{"time_shift_ms": 100, "n_mels": 64, "hop_length": 320, "input": "log_mel", "targets": ["distance"], "num_classes": 2, "expert_mlp_ratio": 1, "experts_per_token": 2, "shared_expert": false, "lr": 0.0034, "precondition_frequency": 50, "one_sided": true, "final_lr_fraction": 0, "warmup_steps": 330, "weight_decay": 0.03}
Rows from block 5 of a small sound classifier, named by matrix and row number. Rows with one number within an expert belong to one neuron, the router's apart. Each number is 128 + 32 x the weight over its row's rms, rounded and kept within 0 to 255. All counts start at 0. Numbers have three digits each.
Before each expert's rows are labels from the 100 clips, of 14848, where the router gives the expert most weight on average: "strongest on" is what is common among them. Only what is clearly more common there than usual is listed. The data: synthetic speech, music and everyday sounds put through simulated rooms and audio effects. In brackets: how many of the 100, against the usual share in percent.
# router: router (model.blocks.5.mlp.router.weight, 4x96, trained with AdamW), inputs 48-95
# gate: expert gate (model.blocks.5.mlp.gate, 4x96x96), inputs 48-95
# up: expert up (model.blocks.5.mlp.up, 4x96x96), inputs 48-95
# down: expert down (model.blocks.5.mlp.down, 4x96x96, transposed), outputs 48-95

# expert 2
strongest on: distance: near (81 vs 39); long reverberation (71 vs 40.1); reverberation time: 0.6 to 1.2 s (41 vs 20.4)
router.2:101112112141162088173065105118178131124137122125147092123134145118083141135130184154109121081134080139082143157148132139207126134159135199158119
gate.0:146170118108122109114069150143120146160085129093133107135210137150148140162124110130169118153122136058131119117169182192145112130152109126125097
up.0:102141146136134151100066137190111142177186094148159071100227117155133140115116124190132097074149142154096147141154127154175139115112116107109163
down.0:163120187088091089096098138047149168124102123108135173066128190085109160121067110146130084081130137163112071124108063164088101154115168169106138
gate.1:124119092182100175148151139153192113090090136126118152126138114111130081132155104116165117125052152198130115134173104149144124061141085148153148
up.1:121127150105147145172091124102147100172118116106076143113194114171117124141111144202115144118133121097195083114187220106114138148125122134203126
down.1:184124182092163106113173165095082131130104096138106107103132154118080109180150151098129142097098077149159119132103129182130146089090145075188180
gate.2:146136068118089095099109129164110134119185107102151083124166120067131149135155153117124156217149111149203139131200161124141159120111127122094118
up.2:110115117099096141171134087153163146095105102116136137132175183152128094106087111151117133159215128096192146130098137140116135132175106092155131
down.2:099155093158149144091180139118146180182138102131093153139113053113072161132189208106134112150109147133099089139185130113205113115076124147143133
gate.3:129075102144156098152096075121108113111168073087144071047192140132093122155141163133171156162065118139133127104119129125170165109147114126136180
up.3:145136132126158156081130151143118089131212128175108099114125120119106123139100186136129152142085111126046115095164139169108163129082177093189098
down.3:159151055173186133163169115067178139129097157113215143206136158129095170131077115107126149130129151163113093093132135124072134125218146155131144
gate.4:112171089105180113152124105139133089184132167148104126163165145111162168154142105130133160103169139180132154088181153135096159110152166147154139
up.4:068123143118140150110117121195131131109107104116145132066134095126112096131139157157115080201115073164128129159114116152069107117176147108126138
down.4:123111136131157114095143117128057118108105123115108075170170140072175130102132170103161174109078090163112172188163123068164162144089093135145103
gate.5:155097121211152084055124136139085123110122118078139124079102140109104149170141139142130128114171120106110180101125087089085098127149152130141127
up.5:128103107101098151074113148146133124159090156131097121103138104134135148166163140058115112147147155121118090189113105128092097092195120137198160
down.5:156096134115140160119074113146120083165115137180176125169072134122070117136084163036141102136095152139152139075116153097168143110153155066120139
gate.6:060128150197134073112091127091110082169181099109134131097159155194143123152215118164097115134163085119167133137166109081146092097159113092175118
up.6:125111097064117103117145113135081121136092168209148130133123166121120217124113110132115156120106144061124144110086192156071107185137126062142103
down.6:072127146130150100140177124119204101133110148070108125144105115093163103116096107107162119148152074183127108131170104147134137165135126202078194
gate.7:171125119124173185157096160159167140130046128133094142125171120136137156115126174128114108158120136136127097148111107128122136159075156118124103
up.7:166137132201138143122133211090150087078144104167078106130171114144131154115116197130142159137171147129077094055185084158146132185117164136133165
down.7:170106164105127118173153114139098118204119147120108140089077158114145072127100137130169126102101144123156188119112184150063167114069107123111132
gate.8:132152146133126119081120152112152079083071124143126118144135134152064124193110132152153092062090119103065114143096068154127081151122170157146154
up.8:108133110101146133141096116097080135186169152143104212117164103151184098159153136108112100160177111126169113151197065145092148141069144121130121
down.8:144116198126156163111119124119135169174105157094080059138112076091088095083178145108171121112061129136162104157162120195121123136120083112143154
gate.9:156064070068156174136121162149086097166093208177113122100113165107168096113130143121171121075124139122179086147151063094107084119121137145155091
up.9:103177134154147052121148040126142195071208097094128184139128163142087162117169085120096112176052107134113154120141166113124158165125160148109153
down.9:131143143124168158136142108121079139119120136118095120128108109133119168184165116172100082167091163156109119116178062165147124132117147150123163
gate.10:146111138147087137109080109068157161132121106125099142167096119082078154097158133102132090143123098143082180104146143163057187090124131162139155
up.10:098164077104103135162199106150160111106134135069125110167119102111106128100115127155131096147105131131124085126182176168166141100156077136153082
down.10:095077060159144090097158134096121096087165089148134123132113111156152212197146149152119183110206143120151104157126164102117114087160176107199131
gate.11:073123128118113116148157076097131160157163138139124174075159092189145160123117118092106124132190135154173135136101191137138089126146089128156121
up.11:068140068165122125138097057184188147125168158156132146220169132103118076158149127086157139099119132137073200118161139109161117163077112169141173
down.11:111163152111115102115151139097079119124097171116110151157144090134133170087231078098162179144141128111149070136121147159127083109159200119185142
gate.12:129134145147065104053164100086117160130080100161183155118097100111069117118128106094092132139119191074112174097146072107121147125094104141144131
up.12:119145104146184070137136090114095101159047173142198161104159156120113074120097128075129103111070103150126201142148162096115117102151107136142109
down.12:111149181103130156090089156119147140154195104103142132103115140196122116106078137177145112142142123168118115162166167089036175125116086099114137
gate.13:106139099101100127074166068163127162058138123089111184112133133093137085191144102157115096136177092194146177146126087142133118120147090136185147
up.13:140156162117092137109139092111071185095157150136116118136138137116133151143119111132147167074159160111168086100116118096109050097104106130147146
down.13:140091132124061148103151091131071087137157137152172105099094179107103106124117122186079182129185127089113126120124164111176130137131131116096125
gate.14:101090176139160202194111140117095181126135095124102090100122124110152108119108093129132085104121120124167153193130176076186165163173120102057154
up.14:166116113142136090185143099091182112143154069111121112158118117106132165130148130098151169153084114146147156142129130105181169140120091115150194
down.14:112107089082197134182095129153135126111085136093085134084102177094085088133178145173145090107166106058125207154130149125117178144138117172117128
gate.15:099134117133127122164091181214090124081183131146105068133164094064127127160153143186130137140071182080134116133184138163158175101084058085149153
up.15:116127105174130065174116130140138138113144150156116106146133096107161130129112122114138090127099132117128207106159136131161099118171078123184101
down.15:122150128117145161127141165109163146107156130100115093132106202117048103142092141098130125145186123175148120148182110172067079129195162184112102
gate.16:103162120116157099189124113125130155145169183158142122094057156119130142121173128100149117101135123173163139086101145105209138153147139166123153
up.16:165122140128116168087074143116129081074135085066110110173138124152101112114069154158148149155129154094134093081152157158108090102179134115160110
down.16:130099119137102091095154084119109102120122126093176103180181090160129144082109110148095119189133155172123089143157159118148095119149140134087102
gate.17:163142097141167148128113119206085150152100125151122092040107110063160163183130159060080076154149131115147085150124160154088092159169120101115110
up.17:090103062099133092152122097180154123151100123141144148148217091151097150168148119111169152126096129044162102073160144128170111113106119122151133
down.17:124132159098144105174118146115133137155173112138120148154099103142065103119116143154129173200106044165130165101152109142084152115164167127155073
gate.18:131101123147113157146142134146142119086061156200072097174184115113140095142123109157145113090093111088131116139075106131117137149131134168130145
up.18:111048124167102152133151142090086139176160153141184097094073171108117144120083099185119133082122065126097083116125127161131143146149143110072119
down.18:106124030130158127116105088142138127122095123157134128211166157102115121102138135116148127128107122131154132110112093056161119151152103109137026
gate.19:131131106127111113127125149112161095116160106185108159100079137139174074204179110125141094169168148124099109144161085124130192118125103092122061
up.19:128111121089112123126109164101060157121105145106175146157093122136124142117131126126088158085082145080141149149144100151142141121128141172111141
down.19:133086102139116147135111107158111171092136070140069089115138088124096173086214106159144191189209068105119127116160108139154127158117113159166125

# expert 0
strongest on: dry (100 vs 20.6); tremolo (40 vs 13); reversed (31 vs 13.2)
router.0:189147124126110135080148192133139145133140096123081140133176172081154128170107160131139153231186156159114067102160117146162123198068104076123116
gate.0:133126111174146099155120140124130079125077082116138154131167148088153115152093114173083125134123134103155127073165163145081120130093114109106136
up.0:097091156115127125112094068118207149082160137148145147158107113142112083122143103097175115109134124136168199161068143079201105154155118119163164
down.0:073155099107158114155125110119167107056115133122104120121137136118114154095061141121113129129167064122088164136110076156143141127182117153170118
gate.1:154163115145116092156084136115199156115097090126123131145114083094104136210108079158094175138105062214164119136084115112111099113185130144071122
up.1:153138109091097104191132094165141163156172126138138068159137130096057087186098088101174151098118114208087099090103134107087092114137127130138147
down.1:118173149137104164127145139099096127135081158137150176084133120112134102091194109104067102191151135160140152143091152137153126130153111037139106
gate.2:115096101094158136076148123132090146192153142146114080132049152099118056149162153169192164163171177072105150107157114131084146082127093067165128
up.2:111164123167081133141107140113171105072089122117135151175192090137107132128104073134065120053119038179159113085064157154189073146152179171126088
down.2:169092126109101079146136140137094163145153083077154111112112162134121076130140107101135125074132170118118091113153083157148115160141161045145178
gate.3:128123085125159125170131131100103178109090136118104105137111112165089128162145118131175139130074170127109124177123122086206211119158096129129107
up.3:150126080139215126132133156113109130126125169207113116072141118085144105102150133142095140150103153135162129100139142066152168149121115129129220
down.3:113102216167156155165164142147086121120093123136053083122143138163158134105168141067141145176142144114139120141149111166115188142115114165151099
gate.4:161128126133113116129128112154129149081160182172195088133189046099140116152105115125129128117129154151165140096144160120163146077110127118080093
up.4:201064114097128157156105105134173154167148157081091208143191097106150166162129128155099107093141102117189142144128141100103117186081198134155119
down.4:128144117171175145140082138141175137147083125096130177112154080080195127061148106157168160104094057119130160154091142150133088103152106144146146
gate.5:115147132169106125127175110129152120112102073092181198100140174109087060088145119084091136166169138121134176098109135125145141150130111102091133
up.5:097134134139098199176099090129138113134094167151143110127141118110180164099082159097120151151114109131151127099151184149135094143110135083128094
down.5:119117166159089121157158130126117142152147204166112127109095121081142116183075116110159115132134143125108118051133066186195090101123185097109100
gate.6:173097115111117175100156120085183181051121080124135098135112127147126116182093126073100103151127121152077089096126115148114122077120140162131134
up.6:146131158148128077173123124146199090042104163135139076157132200101157096125176130170157164147103158080155137141144114150125205147173145162108115
down.6:090076130161058137178115114059138141151126148161133112142129114158156132140093103125153148085111131152083077144139166101074108106173141183099123
gate.7:158181089124133082063143184163083127140143169105136115126166094086167127095154097099120164131135102134103133077208110167103134162103115147107144
up.7:149183145131092204078102132139133195125155108146152129120124119126135141096105118140153134110108127136106113126225133095210061118133144128101101
down.7:148077118129137163134145124025095154117135106116080116119121084144182124129098124161170155105136113126134099142157106205107112102160145110108108
gate.8:109091131169191148158168162163154107118137143128091119093175105136187047075132093128132168119049100098148133130139099162098065145174084123097135
up.8:147183165111081115145070101166144167132147130130131129137134078096080144118128126149146099161126112073174093190123136158100171082060114187146104
down.8:180149151143180162085130127123095167111052076091125087097115168165145143187151125143135173119074177079133114106139161107113128151168121180144169
gate.9:132169072130172132151174185113106174110102144119088132118158116136129141210110143150179121138152138158175150119142132123208091074137147087133179
up.9:125093107137090106103120121109119129090174116138115079128110172138146132035107099109129116124099091061101086186140175108151146154132089177127073
down.9:216102112123071158058077204147167144116138124113145104125113128143094163141157109167131135122124129118102109125127135128147175087133122163055137
gate.10:147061149126124126160155103142126072140148117091143162185079118088117130145166159139177111106114134212113155123125089135123135117125083082098078
up.10:111141137157172138117091106118146130093110165135095195090136119073103133158150107165128107084088165081155131135172120078160124173139116136164178
down.10:102146163146101093200145080192116124147134119179165152166110132192056125170138117107174095141072174142127086123152142169157107136165156079139156
gate.11:145175139149139160170101182119121160133111073119119143129111154108119118081103145163125139117087147180121114116127116082167156112117117156097098
up.11:152134090112124083128150155167105122102182169153136132164112151115210164144060107079110113077141097184100145130149111156162111153127142123101052
down.11:110179116113084164149153148081116151077145164108118193098093159134203122108082116137135079148153106149134118143149109105183102117168127084139122
gate.12:132176146138115132092090124157172202102082099144159117171109118113141080121076114141142072107085134076162183148171153155129136102139115111109201
up.12:145137111119112130148140095132096081143189224170127159089158112144120121170167188142082122113139107130121132135113118139130139110179139119146057
down.12:129133149104089104103053146193139121099162058176106102154150173102133112057125127124156159139151134129099110111140135141166074087139128157094133
gate.13:177135144139094133073145164126091068115136056098130109139109134101105128089108116121153185168170150178113110182112122052098102180177099098141097
up.13:118084143128084142101162061146076150168153112144095116180110144138077111119140134145122100091134096135112158148132119158153157087121107182198113
down.13:112157093120125121138164157204124121124106167171122134151110115100103136176119114123144161102106145139083160121139117125084165125147129186160169
gate.14:105125135062107170181142069124097126134160117155149090132067124163141148083153177159172095164117099079045125157162116123104168122124139144149124
up.14:064108105089102149121153124113099138074204099104108084169068143132148097154116133134155126111147164131115104168149103112130116104132146102169097
down.14:141126074161131177106139119112176064095172134134138180172137152091127172109141140205177135111146137114096151102113183144054127102104169166123162
gate.15:130133166083104152155152078130111143143161135119213139110150180161138137087122117153089109110107115139132136159069061150170176118080132107088100
up.15:101170131185168120055184124102057126119168171065149141077158123145079145074104154132120047141097141167133135093127178089169143145143159109133133
down.15:176138141135115145090094130236124119126121124172116087132103111104089176085162168147144094167085156133094137170170148166100089112105141153106116
gate.16:104121072111132097130127081141134096117117178107160201122114087135164110119191092084114134167164161107168153121107162114081095109104124183107108
up.16:104100101161170148137076168154215083104187185123110145134120092119090077182178120139124120145138121145155148068114125167124115119099082163114125
down.16:135174136150132114086115122174180158167110131124173177153147131090157151160092152152168132184139055134121123170037135140085167167098121144174078
gate.17:096149104074086107136085107198111103168131119086092104154078153079117170159149156176137119165137077170081094149100149190137133157103139103118095
up.17:123100148093136101140129111169092112206114094111119115118164151028132199208089085169139110134141077126124103141126145173129146160132185098128102
down.17:102167143145110141122134093000062139142122113140149158147154096144142122132179111135114167130112162154154179074117111104180106174154139135128124
gate.18:113146094117118112095133079167117126152089123105161078116153102132054143157217106060113150139126122157133119175135115111131138072166156124147179
up.18:158081229130147133176123092075138182111123182133123136164123158162115110093117170184181084136104125097080173170069112110153146150082170156140124
down.18:099066092110190137136156141101164175173168197100131149181082109195147172103123132114105137084112132147119147155158085191077167158116092161133151
gate.19:071144123157123125119099099122150172167088111117144052085171095148111122103105128173163134149057096158169090093143138090153140132140105153146158
up.19:129117121134144132139094155121211160121112104069152101094145153162137161121084122184152149190126125131160105103174147101089204158086115168181105
down.19:081138102097115172138115181108125069099172079141124171127091075135120144190108118173126105094175068108097180104115140101156095063101129089180143

# expert 3
strongest on: everyday sound (92 vs 24.9); reversed (38 vs 13.2)
router.3:169143130136082129136149131148135110142141158126119072134154147125129109135150099073130108110129182119116164058148133120127109092106083126155134
gate.0:150179115100158093160200135083117157043140166109101157124104068186129133107126160163169119134060135144132159132113130122171158132090143111092148
up.0:141116095160121157094111067111141089113089159105070105141104111117163131164171126078160146129159136132158082156114145116147164130088104172165137
down.0:105176137100150127117095203095147103131160124089135108161116100131098100106132162087078110116135128146178156178181109135153143136119117135102122
gate.1:133201103107124066101091154099074094184115167125104121094100107150202142074190143107123110124128177131159138083129156138093131185157130118173159
up.1:110157073128102093117157045139144108103122156087111204143187116141113094129212143137104074115165175113153144101139118106132152120132091194127178
down.1:123120157056159117090181124166141141089118141093132128106168121125133160115204074149122166058181155130119115081113165111104151151135144162087156
gate.2:104086103156087132119111156120099113133151120119152130200125166152132086090147153121094125163197172111141146102186152133141172078126067055185116
up.2:133135143087102077140110134152110186134076127125109163189128112153133164135159055139212094093108070050171131150115170172131054125138178110153123
down.2:112116090108129139171127096022157147193135103092148111152102098097203128131096121098097148156134148126155155195153078155145147130138092109179123
gate.3:160107174113064101178095089173109073135156097102146111125041069058167095180150153147092143165149085204085106145112098168132143145112111118090140
up.3:084130151149167109157109144106096150184102049142163100102130203182114120077121124158133155153105114147130174123118088146172117128134117155205122
down.3:128092120062117118136178132102146154100127081162095077123107128129164097163117047176121145131118094132119146132120071130102096130183105156183095
gate.4:149132164157139172134150161118123158143147172162068161082064098128085109128110163178097095112125128103040132206161105168120165132098139074171106
up.4:123089113114098116123138123141105188108187152135094155155032081124120089089123137134154096120148110161111199131177159153138118147110128116149134
down.4:143113119072135207136082114134138167072108128156196125125142108156138169085194158132160149172073061122113110129128166138124158111127159109153093
gate.5:098118075155082134041126121109097070150117120119139144108165101160140163130095100091095173148069103139165156103170143158127101129105141143081111
up.5:141090149134044135155125160148143165066137114132102125136165173119121124110090142131088105092190130133137137047188152119140120150077131128228106
down.5:158052170176078139123159084159183112097123135131071150137078109143117154149133111135122087136025143118122124130159160154116123110116151156098095
gate.6:190175145113155078152130115127116141122142087066142126136154132121092163152068100111110120160142080143107153141022141121127170070136133144102089
up.6:129090103130084185083135167150108142121127089118092101049117143097123135126175159148129116124120151161136074130187089103133071149125110085123147
down.6:092143168123131085132141131141107130090152119116170135141122114056143159159163114206098083127098097113060103177195202121138078140091110119142153
gate.7:139096134131078160160131114138104115129117117147190142150164124128181117170052114112140109103135099123055120109165120174132161091136169131133119
up.7:136096182092143127172134063103104146078180195128113079143129140137132145089200204068156150175116121130123163144203125128124127135165080115097107
down.7:140157053136175102148132148139098153094152122140191063141199163136122165153130125139100123119150113141053107154188161099101158145074093081152135
gate.8:123098164218139116076121140122110137162167091094084136133100057099147114143105069102138176109156094156098102111094101101104111170090099079138160
up.8:154150129080116064163096119143124145146119133141134094099130150135184137090066122135091128117193125070158084103101145119101152148170122146163106
down.8:146098160217084152102193105182140090084195173131066138176148155134124106122105150102158139120131050115090105106165121165155132138144144145128168
gate.9:096114118108089095128112164130128123131059179198128089176142110160145084121121149120139141084133112182130132111082143156086152157158124046141114
up.9:098127130141153171102110163147156151142186089109125128110137168101092125160109087167064127167140123134112120123176139149167085092090138170136142
down.9:132135140127114145141126088112115178100166173140128125114055112159116144132135098139138104189122165136079065102141156086141121105103118101110169
gate.10:128136091113127123122107114131140117163108127084108121106115160157161131161164096156119086182075082104165112040122103182117207158121134176116129
up.10:080106159141104145158196133171132146109172086104163073200088110110123149089134194134100137112137139105068118158138105140132129099086067113152091
down.10:156166157176170155143109169047087100119110168140090124074164156086059112142122127122146083055066154138063147132081111153135086102181125107148150
gate.11:168114114085138088135103148106112090161095129076084127111089173165204133148117178142222179124139118118133171096121130127106127088162096070148127
up.11:129160139144107136184088152129118164133129044147079143166101171175099106119123130137161149082111125150105096095137177127115103134107102119149140
down.11:116117092105084073200144127101129099069090076150114158122121148132115147144118060160079099186089126087160094086130124142126163085156096096163123
gate.12:098102107141069131087110194131181089074112156140080108148114128147109149162141131157123123116153119132155109158114115095113118153100103097154143
up.12:149160123135124161137118136021172124122106124189125129111101150163133116107128096210150129139188083101097125158093131123168144156171155118116104
down.12:119113085110085127079130138021124122165096091133128174177096110109147132141120103077129147138108135096107187127148132127138192160120068134190078
gate.13:154135123136059093138134172136130129089125142144131127168130092135137099177090081098100140142185111118086188114153150122112115149114117120170085
up.13:117135145179118102108128123115116192168072109109169140066166089174142126154109136107100147129092109154139147143165173108128145091112084101072073
down.13:174150119176128104052131122103133140189120133109062122088134162110097087113164109143100134144129145201128135121108088144152153143145162093102075
gate.14:115112100116166088105151142144108101175107129079150153186099107167091155077142090118128174124153098121112113128048146158097122162085114137118131
up.14:079123182159089131148153182161080155101151133191144124196115064155180083110103082099092138135151110149164191101081193143137123119169106164087127
down.14:162112135101116120137107110151137124122103125096102121173130099113113135095150122084081163049115117142143131152118155143168134165158128124165149
gate.15:102109145128141117155155176055252105146121107120114078147094158159095091130121106159116169140085093184129107123168152145157148089145157164079058
up.15:126111143180109140134138180109197108112087125094130100232133136161042079183047102125154098135093141159169148109158100089129106107148118159124105
down.15:138139102127099134122116100160087142079108140150095121114159113115152095159133115102146144123135145096135073160121138142153143089057068097116093
gate.16:133134087151088113140182134146129174031135129154163107136075139172148142037145109125139064124165111121135139095092124127139117102156095117129193
up.16:166124126120110129115120168077122132057202114099132133126153104145143126155112117156125168076169118086096148136125126122129109142142139175093169
down.16:148100146096134134141148080125132130093113128136112130127132155154182135143099125113118189223096101144104159071128111086099104119100117130132143
gate.17:096130115144125126154069132152157091150112104130146133090123102129103062107101179084136160117062128157094150124094124138132127088111142140041119
up.17:120140107105125092164118156131158138076134139147097119097151109119138138144144142079102121104102103152099173080125120143114098050155138149157086
down.17:090199180122114140088132181151148101129078149125120126066111071155093121091127085085159163154137105151149133098135114128154143129178119144101116
gate.18:070182110105092122164144127125119097142167166144113138122085151140103099154136118125149165106156144111086139146121122146107190159154162083132107
up.18:173137121121152191140091122151124116120094087112101111126140118149180166116138174134102115136103137095148027113109129135146078177064064153131085
down.18:109072112097164102128150161143127137152092117078136124187166149154050132190085111113211101126108105136143167045160118091122140126105097083110159
gate.19:091115101112124171123058067147132102115149145156146169188133044093128123160146125149133125146157147173124127107113160176075106083145214073101155
up.19:105155146141136149090099145097092182103108099143123103140144185110116103103126118124157122155105217059157127144163163121102131130167175109152149
down.19:157091085109141125177148066151204154132090162187114113134153140149139088130099115117140103138108116139111122149089098083076116124155194085088076

# expert 1
strongest on: distance: near (80 vs 39); drums (76 vs 25.1)
router.1:090105125161142156133133134108119153098119098125091225152098148170115106114145090132152156126101088111133117185089101087060129105126133116091138
gate.0:092094064131148129137089125124067148087102150162080160097202110129093110166176160112136164186134146089112153079194118119145144120126170130134148
up.0:157130106131147165185186156114200079116174169142108131090153111117096083121107101146026185074145103168096112148065087165163092122184145198073115
down.0:096166143086144150070164129101099107138124192100130104109157094128133115124123140094102185123152082162065165158111106156066177090038142113172136
gate.1:119108191145108113088139125133152127090166113124148118141132108196148176096100099115137160073080125144147135166166110132142027133154091135129107
up.1:131073104159138145113090050117165167131111137081189107165140108132116093128155152147122057081082126066106099150127138076139186107135120149151178
down.1:089176097136156085145120126158097077155056100149125120105168092150112136217157221141115100091142090144045160125144134154189105096131140106169130
gate.2:183184164145159128150126136137145124081108182135114138079110094105146117177176118132126142085186087126146135177116151118114167096127151117096077
up.2:164102111079178076155129155095075160137117149144082119141128149099104148096187112176184136118069120133096111146116058112148148154132104092135154
down.2:131114115110126109092148117107092175094079132129094167147114125084114097154140139142109170167098134101091125100136135123177099094047160086193118
gate.3:148144143149120156175153138128055069104150120151127096059201126157101184129134162124104198094136139145154140135100110133084107137151115114087064
up.3:155117128124092110119106133145093114040126152107156115146174126157080107124137124102102167163152149204126194075074128159104099148115146134082045
down.3:108143127136130166129114134157159163085127137123176086107117186069124160125105112110117136127187126131135127096169108142137094106118154132140050
gate.4:133180114141072219113093148119119147164126112157089123115127103105108112135155169123173151114181144143119070137129131117118114093139098120161185
up.4:049127193151090128141117138107097132110106158129102128156138138147136085097099110124220182074132120099180144133151175099146112086135069124053147
down.4:093078176129112118131121182146110195090102123096168117143102135131105140169093100075115201084129093181150100117090123138140122091142150120094194
gate.5:118085097144155141159139116074180201154141112153117159122118161138175152168137163145173117107172088139051082116181089132182148143095102133113164
up.5:070134073067152184186113125159101162142106145152118103107148128078157140100155081111108120076127123157150102135112182170213122102101127109127114
down.5:068133127108103164148172128164116168119100156147147229120111090101147048116126099138109148140132162128121174104118124150147146113131129144145099
gate.6:138129086073145147100081085154138163176117149148184083109081144127100123161190160157113121089142118130122129135100143136120141099144191046114172
up.6:130084127077183106134143130125169104105160108131103138127128160116164130152113126135120136147120098110141177167165142135085133135174163127165083
down.6:127090179096152100128172147137096144169097105131083143112101137152175127126100161142121134062114089132098053181124148187184142093140188178079149
gate.7:089213146088174173127155151096138164120117131099090137167167090131132186132098149120077115194097153143155098156130130125117097087102138151095139
up.7:124121106091132163107109143099113170165135120147126127125110155130088151117067094126165143116050136135131059085135168126133113093074096144146132
down.7:112126073137142136133107134103066178108117136062136159128125137131145099172162157090127124174166143186115073105125150122141074183043110146141111
gate.8:118163088128156151139127168201156088120075025130136071083148142098118133084133131180170159112143172127098096152136118102116169145178163073113159
up.8:177159128134152164140135144080095150140142181118090106132098113113078176157140063169160157111122127094148115126113123089123152138126203089169120
down.8:102121131141129128105048122120129138127178163091154094129085056105128111057128162123124119120188160093106152170131078084141141118097131156153160
gate.9:102111116180089090135116099064136162153089126116132138112179159116089112119140150185135116147135177094083147093109193137144162099126117166181144
up.9:101148066117142158127147125166198079112112114116117116163136100101167123135166090137151134155164124167128130104138115117109121191135124145154150
down.9:093147122163152150130154125091132137102049166167110131088139096160126109114156108127124090138123153135117175108105115134110112047093144160096072
gate.10:104114148109087142109225149183140159151141146105108140130144144155106127094178185187156091108168117134172157092112089141134105065112093112162192
up.10:155170131105170152072110147122142139136102144104134125062097159144081139141137154159185075134116128173105106110087142169047177130162151162110129
down.10:047189134094111140115164114170150172109132093171135167171133129114140152084132106135090102123128180132174053071159141102150102082108117147105081
gate.11:130109119116095156140175138164212083099135083159157111161100053184134110195146172100153132134106100203148128103066113140131113159151115121165146
up.11:164121125109142156177217137129156086092127168075140096136156163191171134103071128084122075121108139145180145154103088150119170157182119139102115
down.11:132118132168175156087110144100218127116131121121152157116087118124119154127112151199121125076138134150106120146098111102163138107091156089097000
gate.12:125109123087119169126147098105140129123120104197093126085108102163102159145141111164124102106132114130156114157104180094158143206146115145147071
up.12:143119112116084179121110173136147129058137125115136078109108125148089098126162195179145142148090154092100161141112062092134098140145122151155092
down.12:111085125124112149077130141209102128167211116077105136153159175179114129132107132115136137076102130120159137110135121098148143149070098121108158
gate.13:099129112167092163124143147120096157143180080132125064080102154106134138141112223151151140165122112191064132124132124124111103180148127129150150
up.13:169116118063164089108157156111143112100098203129123149117118117163083135100155091125135131075101157113126127146123110130185143095137146180143146
down.13:140144175147181109107099093109165152204099081194158123171153137086111114171108134171121105150161084111150136057119087111100130154179167122153134
gate.14:122069137122199067119127091104086101157141139151101162100096107114095158166166108174159147148082123166113126178149117115121152126142123086105088
up.14:088102152127146088117131153133111178129157123134099170099090143109121137152123164115134133154127139198139087147089175102132174129083101120135161
down.14:155101115157165124130164138135128113193089160156112101107108123060102084155143145120120084090140150152166099173155145139202115132100143152165089
gate.15:130136162128115152195153110141139105136157187140109151179183133096082065141144034077111170079123076112105217160101153157176132155175156122087127
up.15:081117121096106130134132093151138095148147151162047126109121093147083136158187120149143162079198145077159161123119124166152157113128175078117129
down.15:116080139074118173122082110179184176165189185110091088178128133092141107098118116064127131043164107138155135125100141157127117163086170097175177
gate.16:120059129148135142102112151136117137111129143170055134147112163131110129165100091179151118149164169113118135096140129118149141123074149111163105
up.16:091115167158153125094100079085201112117104129168125162108109084144123126134189159190117124139134109146111171192144098112088157138185127094049121
down.16:133135111147138120082172122120124120226120093117101106158090094141181143130223104121153154126111194146126065133216167147150106116138151110071128
gate.17:097094113144037098091212148160132129152173163166078140115138145162088129140118117116101119141139081187086136151091057161107149099108103130136064
up.17:159097122148129168167111169146116091090123060109111162095141088169118129123128079121089148118176136127139076148036121149066125152110137124141188
down.17:158106146129090115102158132196150208139112137181158146140103129134105146088105107086081112146122177149107162090146110139116167182140111048080060
gate.18:119076099183112127084140130181140136140147104117167109167089111101089153116152099075158064082111148123083142116116145122156166106129062152156147
up.18:183146038177084091060135082120174135095086144101151138142115136103083125189159135130138143065146100081116086095079109118109079127129142154135165
down.18:166128115054109129155131106198096126117126090171089089088067213128156126185090148132111105106090042189135133103146119073136120145125146158138097
gate.19:108128144149132180163102097130114147082157075115155144104120082121111111152122122122151155156109141132090203218131079094138168157120083162127095
up.19:187125107124104104134127106173145148137158080084119111139109123105120101103095145111201154146120107086143114184093156130099154083079076115092176
down.19:096122067113115137098089119098113085081131025139113094140158086137121142107114122157139116180160125064153133118120111122121081091076124160162147